Rows from block 9 of a small image diffusion model, named by matrix and row number. Rows with one number belong to one neuron. Each number is 128 + 24 x the weight over its row's rms, rounded and kept within 0 to 255. All counts start at 0. Numbers have three digits each. After the name is the row's rms in percent of the matrix's.
After each neuron's rows are labels from the 100 images, of 14976 (inputs lightly noised), where the neuron reaches its highest value: "strongest on" is what is common among them. Only what is clearly more common there than usual is listed. The data: dead-leaves pictures: piles of overlapping shapes.
# fc1: MLP up (model.blocks.9.mlp.fc1.weight, 1536x384), inputs 154-230
# fc2: MLP down (model.blocks.9.mlp.fc2.weight, 384x1536, transposed), outputs 154-230

fc1.638 082:184110128116126091153092167143147137150133171154136107114134112147110112161130164111119151154118120126135093088138121157123116065160160099117123140168093167076133119157115086153151128122135132096123148146089185091126089139102147108
fc2.638 089:090145130142109140142090123115122112163097101152105143142148155147134128148145105165138126139138124116118073163121103130118154059142124126171112142154165172146099124137122157144137116123098147169107073106104087145130127125123119094
strongest on: textured; vivid

fc1.417 117:133108159111122147135149106116126120137121143121049108140104119109152119149079085118101158169101188108175148154121152146132102146133155118135114172131143127130117127105146129133121134101129135125177109173092092134120145132124136122
fc2.417 125:133084133132145147202170121103077183128111103120085125130149098113110172090121095137131145138147069104173151142115146136110136156132122135091131147131122109118131115145137100135117123150155126157139148130112109157150139119130134056
strongest on: grey

fc1.378 097:131151065133184124106112119108125140128096100101141119153127133109080120108128127127142128166111111129150138127130183128124124110155137123121154095142137122154143122142137148165110086131144115122147117117133149117078145121134173124
fc2.378 099:147187121117131120149122106136143122086138169140106150118117125146185113163134136159134125100105169136114082114121156095141081125157133151130130046121091134070110146117133129140114115093107141089107111144132111147111116104137113104
strongest on: textured; large pieces; vivid

fc1.526 076:111113108119122143135127087115117165105142158137146143135157132124166103152124102154100127095137180119153123146131154166115145126126114155101152149114101171166137152118125098101115112102143139137125126131125170139136131153139121147
fc2.526 084:126084172155150124152119146109146118076148113130160123114102102163125136142104129093117150120167120166143142127101157147109116156081120136151149144086128145109121151127121135109126123132096104103123106110131138119110137119121107116
strongest on: warm

fc1.523 102:146134162182117072126101137114145124148140145122152098130099107161136154128097119106138117133132094101148106098117100140132111114114111122145120136108137126121150104150139133068134123142111119116122135083148136083154140128102097103
fc2.523 109:096156110068114166134113110116121116119129123142122133109105149136116111144137119153138107128142183091128123136163105099146162107101157168113147133095126119135117122078108141117167130113128164105126129131138082126097128119077135125
strongest on: vivid

fc1.77 136:179120115141145125086175160109146087149114149137102129157160111111111149158123127159133126136175162177151157141093121109138098111152138136110139167137129179172104110141082072155145158111073147136102171152143121131155090161114133110
fc2.77 123:093116116111121149103091104091082168140125100129135120114151163111118161148126098134100169137129134107132127102096111152116115139127144161122091112142100164132124125123121187137135160162140127116125113081108130127146115127153132126
strongest on: textured

fc1.602 102:132132164101102165139104107124157156105133175133150126150175136168111129142140145131133133099104129154139162090125105129112149163109092097164108129134120165161075088099124112127116124167177134146130108124114120086117189099155132102
fc2.602 093:084100127158125107126101118110112152135133123116116120149092117113100126130119134147144074124104102124146148144107110103120157139140218090106135189102149118183106102145128144115120121149114167136154109123100138103137157122156112127
strongest on: grey

fc1.302 085:102123156095119127103150122152140156128108163129165131119181155119133130156083091096134126131090169100098148139127175148114178155136148100146094143120140087144116100114141141116100124129138138102147078118132169110120129141091093124
fc2.302 089:145122114176143098141144128071095077165130080145126123125137160159147133133148108115107161103109148145156137130141145120137082154066090089128151154114103141102129129131135165129093110125208156170182092116120146128090133153095165140
strongest on: shaded; pastel

fc1.161 092:087108132097117082142147131092066103119104127158132119132168119133066174157198163125121099079146162121121079147125135151122105068096126112079184151148161070139108139085144111123134141073110117142159123147074153129087131114155148139
fc2.161 089:135107115135123143174068116186172153171138099155113154128101103103209103121155148150096126153089130149107119103136151130119145118131098083123156117123101105152122087121137133122147169183142141099145164084117138129095137112097122134
strongest on: vivid

fc1.231 093:103132109138154130120147137133127173119176122134122120142135138147146160169111154115101176117138085123156093111140149111107141101113122129128181075102113101107137140167133134128160164096053115142127128132103129164112123127127131103
fc2.231 098:165161110109107104125115123145134107138105145146156129133189156100112145129133112121135135100147178088097108115200119169116123139144125097105127082126115113132135120109121124099149184124194139108134144145109090116135145123081102088
strongest on: shaded; pastel

fc1.195 091:136178111124147122101136138082178099124130110158155114132076111142120073112147105133114132091143117125167131199142159145148125170148121146147141135124151136137154117127125162121082117174116121158098124162073052114129090179163130126
fc2.195 107:131137136126172123133166154129103157140136125100123144128069145134142149101137112139179130094127149133100121049151169134101148148161138146107149114082103096144122135103121111117130141086140121093152130121080151148158131148169170142
strongest on: vivid

fc1.573 098:133132155169134144159127158116142164126108165117126100119138139142117144112133132133119140070149153130134134117198133135130104136133125131133163131130108084117139076120101141147140148141120119109149126115112144130110160151129125095
fc2.573 088:147097096150119118098116124102110123081125095116204158146132152117118117123128134127099134120117104101125122118136138127166109125155125145124111131152132096149131120140117122176163116144108155118091134097097131161142123145163125095
strongest on: grey

fc1.89 081:117138130119153103165138175119099124092134119141124124126127135177169142138093127100111124094117124122148169127147138156140096084123135156123115125143151137142166116128118135190127082166148176172108114131160085095132127121129109104
fc2.89 086:124082145153083138144147126148126104121131138137139092131139170134085169112118104169148132123079173118124117105129125110124166145095094131120124129140132140100116115112120140188135101140154173122120128116146139163107155150154169115
strongest on: textured; vivid

fc1.597 102:152118115131148110111113164112123179114146153158132105125134147147103160145148109099120178153149074106138141153137127135152091138152144142136149108089089132157154139106133126105080153085158140147150112143161135143071148116122131120
fc2.597 096:109110174134090147137147134134088085111105115112114120112121126116137120120150087130132184089129200143150148127119097134135180145143116098120135110127186174118125145177123146115090160148135136144139100120139149083134091129110135149
strongest on: textured; vivid

fc1.340 101:141090123096148090111146114104160074156114106147070162163127150148117141099151139153123170143136160125121121175083159135157113136117103138115165124121144158123138102086133107122151106155140125119099120127138113141138075116110132076
fc2.340 092:091149148148113114155133145159053178113105158112199121144145121142161154090119145157153109147150116155170143116104122160179141111135177115124128099149121141155126152146120063156143117130138101140185131114125150097144128136154161136
strongest on: shaded; pastel

fc1.103 100:143169141167152126114128104148127155142131121160131132164137103106133124117122156141087126141133129135152148131157105162109134166166079142100128156142153110131109123123180122136126125153094166144139151138116111113090150130166116173
fc2.103 089:089080099140154133140104129124094146120129115138160135146113132100070123102101148084178160143108136117110125133135106127125138173111096127141125134135104126057138194123116138094103173141095103143125107134169153181106121090149132133
strongest on: warm

fc1.182 086:117152149094145113140136126120136097122100116071107170092128178142076126112124110108154126125136096114132156114154106119117114097102112132110108113110129152118104135158144125124143141167109138096120146103103111124147123105136112129
fc2.182 087:109099078134165169130122115100134141138105097113160126125129124159168069156103128141138130125111159156113143146170108079108118096102135140096131123154123179123129145114120112120140115092136122123109126116111115171114113109143127143
strongest on: large pieces; vivid

fc1.96 100:152108179106193130093108053133130178128119148122126094123144116155097126120124096148114112109107112140129117138102119175140152123107161133116131087116112140156089141168127119159110143115116173133095097134161145134135135140106112161
fc2.96 097:136113122185112108125145143111097105143125119111156130121138106132169160163104121114135129150103160139138136110093121117117079073106122080129098137138119152143134123074127115135094145119131157111143138120149089132155114138132146149
strongest on: grey

fc1.239 103:158134130108094169092095111144080162089146143143147105147150172138088087126153119114149135123111142137133112123146101171141095105146123109132092110117139123148089148117142186135123140124114135126125091139119140112124117124109188134
fc2.239 097:127096138169134096129139117136177113151113108125134093121123116110159139125120131130123130104130112134063159114169122128142076118138149153139110117134126141153138141131130126106157142136110139162140093085109137136100141098140092084
strongest on: shaded; pastel

fc1.567 082:147144095129152148096116132130154211105145130117088121133138120131109149171137160103129125074134119139115135123130095164121156127139132085080094109158094143141089145140146098131126119144145106155074128154143121127117151131095135155
fc2.567 082:091136195150122064094095142132102073121122156120125136112122123128145192141123140124133135103112130150103122132110110090117099135156137117145150117122125146103110113120131169172125113129101094150141132135163168080153125129114126145
strongest on: shaded

fc1.257 107:203091128111061123122165125133122138109094129133137140130075122162113135128107115127098141118120158139143129115131132110134124134125129139094153138119132110032122067132095174142114126141139167138152128137132142103156138113119135160
fc2.257 126:126153083109128136117175147108140120145157132149086148151142098118132139122120154138114123107139123092115134103137121099121112127133093143131170154110135151120121125096132151146146100111077109114095122116127145137103089149098114153
strongest on: warm

fc1.364 102:145145149137111098085084123104168138125140118146153111148122105127125159127090123113141127122112131120098135154114135140156153128122107146146124118171087086127137121120145121126128117124169089145141106106129153118079129145107121138
fc2.364 094:104141103116162121148119134136135124139153149129108160132138114107115148124099147108113162134134151148115121125094142115134092107100144120135145092185166109144113120111135158142134178130125131142081158144123131118150146128124127119
strongest on: grey

fc1.296 119:131119156114119119131126116114147120111134085162139106131173120086112150128130178092136129116105098139129110155150120109123147110191124127114102141112136135114137118154124150154152151128194097118145115106107140137153145120163129125
fc2.296 116:108064089147129120112145154105132142134124146146168134133103103123137090140128143118141147150134150102149102097146094080148086146172157124141087117131083146146130099147143117144110136114047099133166132113130158144116128130170111137
strongest on: grey

fc1.465 100:095131080126129142126148165112129134135146091126130142141158154152113093159145109160089129147120118140165135142122119142147117127142117129141163119164101120134110120161164159133149154136105161131127111120114105128158126133135137140
fc2.465 101:099150151118109144144144131176123108107136161112134141127125132123120102129133114137098121110100147106095128174115091131107099123103116124137135111135147112120125116103124141086170127109148127102132117147088134126156161123138138127
strongest on: large pieces

fc1.152 114:169113156153130111105138113080171106122133113141098125158130101153107147139124167165125110081132138127151170104075124126171103117140135117098152135144088185194121078171102056121147167159133189148123158157139119143126105150152132132
fc2.152 109:122157128166084127138145107083132166128116123157084089125153108123117176171120108145092202088130148091127101165128129123127082150148118121119113114142120125123146146161132134115153126116109100168123133147139158113130115118092153170
strongest on: warm

fc1.304 074:172117120135146095143135136127122144113166117120115121134126136098159116132149134136112125108103131077162125162141153106123098121123104099106139153104166088161030128132093135129147071075112146110101149133097098146095090148129141136
fc2.304 073:131182148107113098123129134130094104125083136124175161140139153100054109134143151142141110148115107124102148150126148149121119123159130137137135149071099116129123142166115132104128069147117159120136125129128145173121099136097092173
strongest on: warm

fc1.16 112:156101118140127133135114122156115127098127143104103139116100125128126129130101146174131069110113105144110129141121140121128091143109144139093146101144145129132132127137128104138157109141154152142145110095170168163154103126133136131
fc2.16 091:118162148122091121107156132176139142112104137157116147126052125099125104093107079142119120135113157166144129102102109147150115141150155135139148154121144068102126110119131126114146141149083083155144122106134088135082109118120144098
strongest on: vivid

fc1.669 110:097107076125185114153168144102083121121143114135121148140115129154147107133129136133113126187105143112113101132190111113159131124123141118110142127127135137207122129110130121153169150148102152140137138124154117128132122111154148144
fc2.669 107:155103158136099118152135137121170110140160132157090126141143142089089096116135120146143114110151136132138096120168117125140129133111116085139126132155111127116150162094125135170130179141173118156097087130178159120128183136139125181
strongest on: textured; large pieces

fc1.247 080:203106163088115106138119142121191094135123140107130110138124107079162097130094152130110138121101105108109150100175138113124126143102108109126124133122140142110139129104139156139166087107128131090138166077117072105157136133118087096
fc2.247 085:113140065142125129110128162136097131118141112119121169168156122102117143137136117140118133145138135115106104137143161114109152142174133127111123138087136079122149091105131110113149127139106129124090137134096164147069123102119121104
strongest on: warm

fc1.313 083:094126143093104131148129125141101101122138110130128180148155165105045114138119119139125093108128123133140125163140155140155115064123121107113147145110149112112106129162099136160162093130093146162094105143124116122166151135139102160
fc2.313 078:141135165142114111120125085123144179128094127127155134085141116062192113139140108140111112137137147113139131086131150109070111102125134124138118140139112120094128143126094154128132066115124165081138106136128109126085108096126111135
strongest on: large pieces; vivid

fc1.635 083:144094107140126139136146113167091114135127174115137133122120095161084084162142113139146122137171151106109106167088199133087114150131108137127180157145108189133134162128150118121137112151135132116151136129096115116125109125136092129
fc2.635 083:117130118128151097152156158110128150182100106104117123128131150092168116106150130152137143135152106200149138148119155156101138140132131147109068141107146162144127154140141080129105130125127138138138153146127147175146103088133142133
strongest on: grey

fc1.560 105:203118128109136132079142148104133148131131120126123127129140137112132162170100118147136098106140122129124096106139137147124102119128130130133130124120129094133146145125134139133090119139162119127126146133119119097153168130073135140
fc2.560 111:081165095094140128200119135130106101154100157183113131113148145106108127115141114162122099126144146126147075151084144088164138128148160160141143152109131175133154091135125115146125127162106145124126105122098110097081104135094114154
strongest on: warm

fc1.102 110:134131121093158127135140153145121150122122138129137121130140105129165093175133154128164132121170171142129139159113113152129095101117133106118142160141117121083154011129131123116141130076155093149122121115156117099164118119140130187
fc2.102 113:120119129135132132133175138108131092118108134162120109135096145141099166139130113093134149145152119163121177119120128134121133129063088178141106137133143137126126191151144127113095137137138113123142124109159170135095141161156166142
strongest on: shaded; vivid